From a checkpoint of a small contrastive audio-text model.
Model: 12.7M parameters, log mel input, encoder arch vit, encoder activation star_relu, encoder patch size [8, 8], encoder layers 16, encoder width 192, text encoder width 256, text encoder layers 8, text encoder norm layernorm, text encoder activation gelu.
Data: trained on synthesised sound scenes: up to three everyday sounds over a background, 26041 training examples, 22.1 epochs.
Rows from block 9 of the audio encoder of a small contrastive audio-text model, named by matrix and row number. Rows with one number belong to one neuron. Each number is 500 + 25 x the weight over its row's rms, rounded and kept within 0 to 999. All counts start at 0. Numbers have three digits each.
After each neuron's rows are labels from the 100 clips, of 14976, where the neuron reaches its highest value: "strongest on" is what is common among them. Only what is clearly more common there than usual is listed. The data: synthesised sound scenes: up to three everyday sounds over a background. In brackets: how many of the 100, against the usual share in percent.
# fc1: MLP up (encoder.blocks.9.mlp.fc1.weight, 576x192), inputs 0-95
# fc2: MLP down (encoder.blocks.9.mlp.fc2.weight, 192x576, transposed), outputs 0-95

fc1.361:513472492486500504497523514494468533507500536496518439496505496518461480520471465529487447426511518475540498513475479515538468460506496524422497511526518476510505510482478513510482476480482486495526530533517483520531489492543489484477474488499508519548540473521505524500505524495556439473
fc2.361:475503522491517505447524473495483498535523469505490515511514564518501487553491471494543515494471460522474512575505472515507472467545501504504476528486480516505517514493481502482509467512455545490532509520475508477436509503504506525473500498469507490502516470454514520515475516507525518523
strongest on: fly buzzing (85 vs 5); first sound: fly buzzing (52 vs 2.6); background: none (45 vs 22.3)

fc1.237:478506507529518535515517488509505463467509494471494480466475471506512497460492468512524454471519507447517474493503489513498483483492468458483465503531504479527503461523476479496472514505522484510500530497519487458506465555539536506519493521538524476494479529468472534515512547484492494485
fc2.237:534523501505487530513468463538515503522524490473460471508496494509527507478536530450517485497470533495491471529497541502479500472520488487492529439471511483553477529502513469486497481469460452470537512483574521549509504528469512485484520544519528483508516548468516524480487511476508465522
strongest on: whoosh (100 vs 5.6); first sound: whoosh (74 vs 3.1)

fc1.280:456500475524510480490458472503479487518502465481497453466463494512515521507504549501463545485483484477507493508522483514450464477503470482512517520531516480438496482481506524517528493501532490478509480499506501450487541465489507524493485552486532470507516460502524512543519477490516524478
fc2.280:508521497519494445483489537529480494482540492517478526468500556504504511509518463476448491491486532532504522489473545509531489513524534531543499473515512505534515527509541502502487462504501516496531531522478492511460495539498503486466516495544491483495487492489474501545530443504500471451
strongest on: fly buzzing (100 vs 5); first sound: fly buzzing (49 vs 2.6)

fc1.21:475484526480525481485449504517493466512491541530496483512457512515482523536503527542460539511509486467480521477534512479530443527508567492508506519508484504509459428488515514482498495498504549499498479484507481469484522523518490488477467496477510522537519517475556495525514521508438511508
fc2.21:518502483521494559541474484522537503447499493476461496509492470497489507463527493505526453484481491461514510491488550465496485534448532514511498499474509510484484467497562506508526538513508472548481487509507490452486470512473506453518486495509490518468530521500528493534469489527509518462
strongest on: whoosh (98 vs 5.6); first sound: whoosh (77 vs 3.1); background: none (49 vs 22.3)

fc1.270:471472504491531503498514510490508524513511493494531522515531483435498519506550516523525513503505473471493465480481560485494480524491526504450572507517532535470516481501541484509491486478456481521524515500548529484482546447474506542515460491500472473471481499501517466508522482478538511535
fc2.270:518508480486438489469470469512508480503557530503525494525489482545503491495511530474510510547478462483499514517513528526492492512501510455493516495485517512533472479525452509499534502454517491495482474529454521454503501531531532497481484542503554511530500498541458485510512508460484476459
strongest on: door slam (61 vs 5.5); first sound: door slam (37 vs 2.8); coughing (26 vs 5.3); footsteps (25 vs 5.2)

fc1.460:471512532473516491503466494573532482511499486503495514471509517478523508510502475515508517489521527455500526523516507512504490499476443514511520506503478451547469523478506487488509465505486442504554516494481489494489480499478485512501481535481552509482527506499485517545525533462544475515
fc2.460:514482511522559488458476491502516482542502495483500443504517485523495537519464555498489511482499518511478483481511495492482558459484493480479522487446491505504500504502472479515555507478525521499541512535506502512509506500487473499503522522496467496478486540516447502474521507510458480458
strongest on: whoosh (100 vs 5.6); first sound: whoosh (66 vs 3.1)

fc1.66:498513484471508503498477450503478492485542491438511515501521518506495534502490538499506535530481500499509508597499502504501484567496493546485534495517534491482483515451512501480487462489502518487507496481489515454496482481518486501491505508514486472534515514489530505540488500510563521512
fc2.66:482471490484544468503483459509499450509562482460492461462469528461449559528496533492526536506497497498538509528465496484481518572534532491489500466524500484483485535479531507497533450502516513459514533526484529487525481492484516510517508522493477463517527484492507504531514468486486503530
strongest on: fly buzzing (100 vs 5); first sound: fly buzzing (49 vs 2.6)

fc1.343:455484493482500476543484497446534491556521488501512476489494502493488460512483495452483434469524496486478452474479541492461545477504494536491534484510517545461473498495506498509476486500472540472509536529502515459488500517516535502468476477541535508530495510492525498508487498536503437519
fc2.343:533507487539487475490520483493493484477497489518521530477508516543526540475494488458527524473514502500482466509532489463489514512488503544511480488506515502511470522515516490515475473501477449534497465485460483527493513497502479515485501525486520464501478537444460533513528494505489538534
strongest on: door slam (83 vs 5.5); first sound: door slam (47 vs 2.8)

fc1.149:518499532465491477439549514475519482493475514468513483502533478516508497523447512501522508490513489533501505505506530472501545503517547493491512475478495508452520512471493450533519513499534485463510532489526568512485453493540472475464499479514508488514506493486517465511506508508552526422
fc2.149:451502506457511466484485477480506502485472520528501498496514529491455504484498482547477502451516479499508567510542461517529499454516521513465491522484506468501515445478493503490490486485510442502448505510529512534500485526505518539518485460545531505490520491517456506515451523520493500514
strongest on: fly buzzing (96 vs 5); first sound: fly buzzing (42 vs 2.6)

fc1.369:484509492481531497480489472526530506472528491491506537512506488512531482458496530538510481497502478475526524497547506500512522497486431486491501508488466507484465530503481533512485510543489509477522543530503488458517522504529494473523500527503519500468501503447466508528510507494474507472
fc2.369:496467500519508525486430505463504522489488541479518502479488483460447475476462519509521527456480560521495478523465538454464470520518498510536503477468528493536514445527499465480525503494506481513491527484483500531515497518491497522519499492477508518483504458537521493449543493527473503491
strongest on: whoosh (99 vs 5.6); first sound: whoosh (70 vs 3.1)

fc1.399:479495483516466469474503496470451481503502523461507498469493490498482510492506508485503516503509506520501485542510526504477553505480537539510553464496492480520509489471506461553498461497475499510534508531471540492486524471490516509518517492453507499512466492454493516489520526506514516473
fc2.399:498515534499525519488456494499466450486507516536510479502470525504480503521468528505549565472534492489540491528463482466496503485473532527488519484449512482501460456493495474463500512471533497538506525509517526491490482517549487525529520474476479466514461545512495484508460490521550468507
strongest on: fly buzzing (100 vs 5); first sound: fly buzzing (54 vs 2.6)

fc1.415:512477445492503469484469528487482516521535535511488495506493580549481513481491512493487509502516487508501513471512499529527496515529501509469486507482544510484478467454538527529495531491462473508457524436513493460482495520538506454472504521516496526491485489489534501555459482522522493496
fc2.415:511553536462509516534487536550546532500486479491467505535502475515501510488487506527534467493478513505507489505519528464501456468508532493553468467511460510512524509472518529509491517502529492500510472460539494509514492499496462515528499467457493503492481502517515528518505522518513497530
strongest on: whoosh (99 vs 5.6); first sound: whoosh (82 vs 3.1)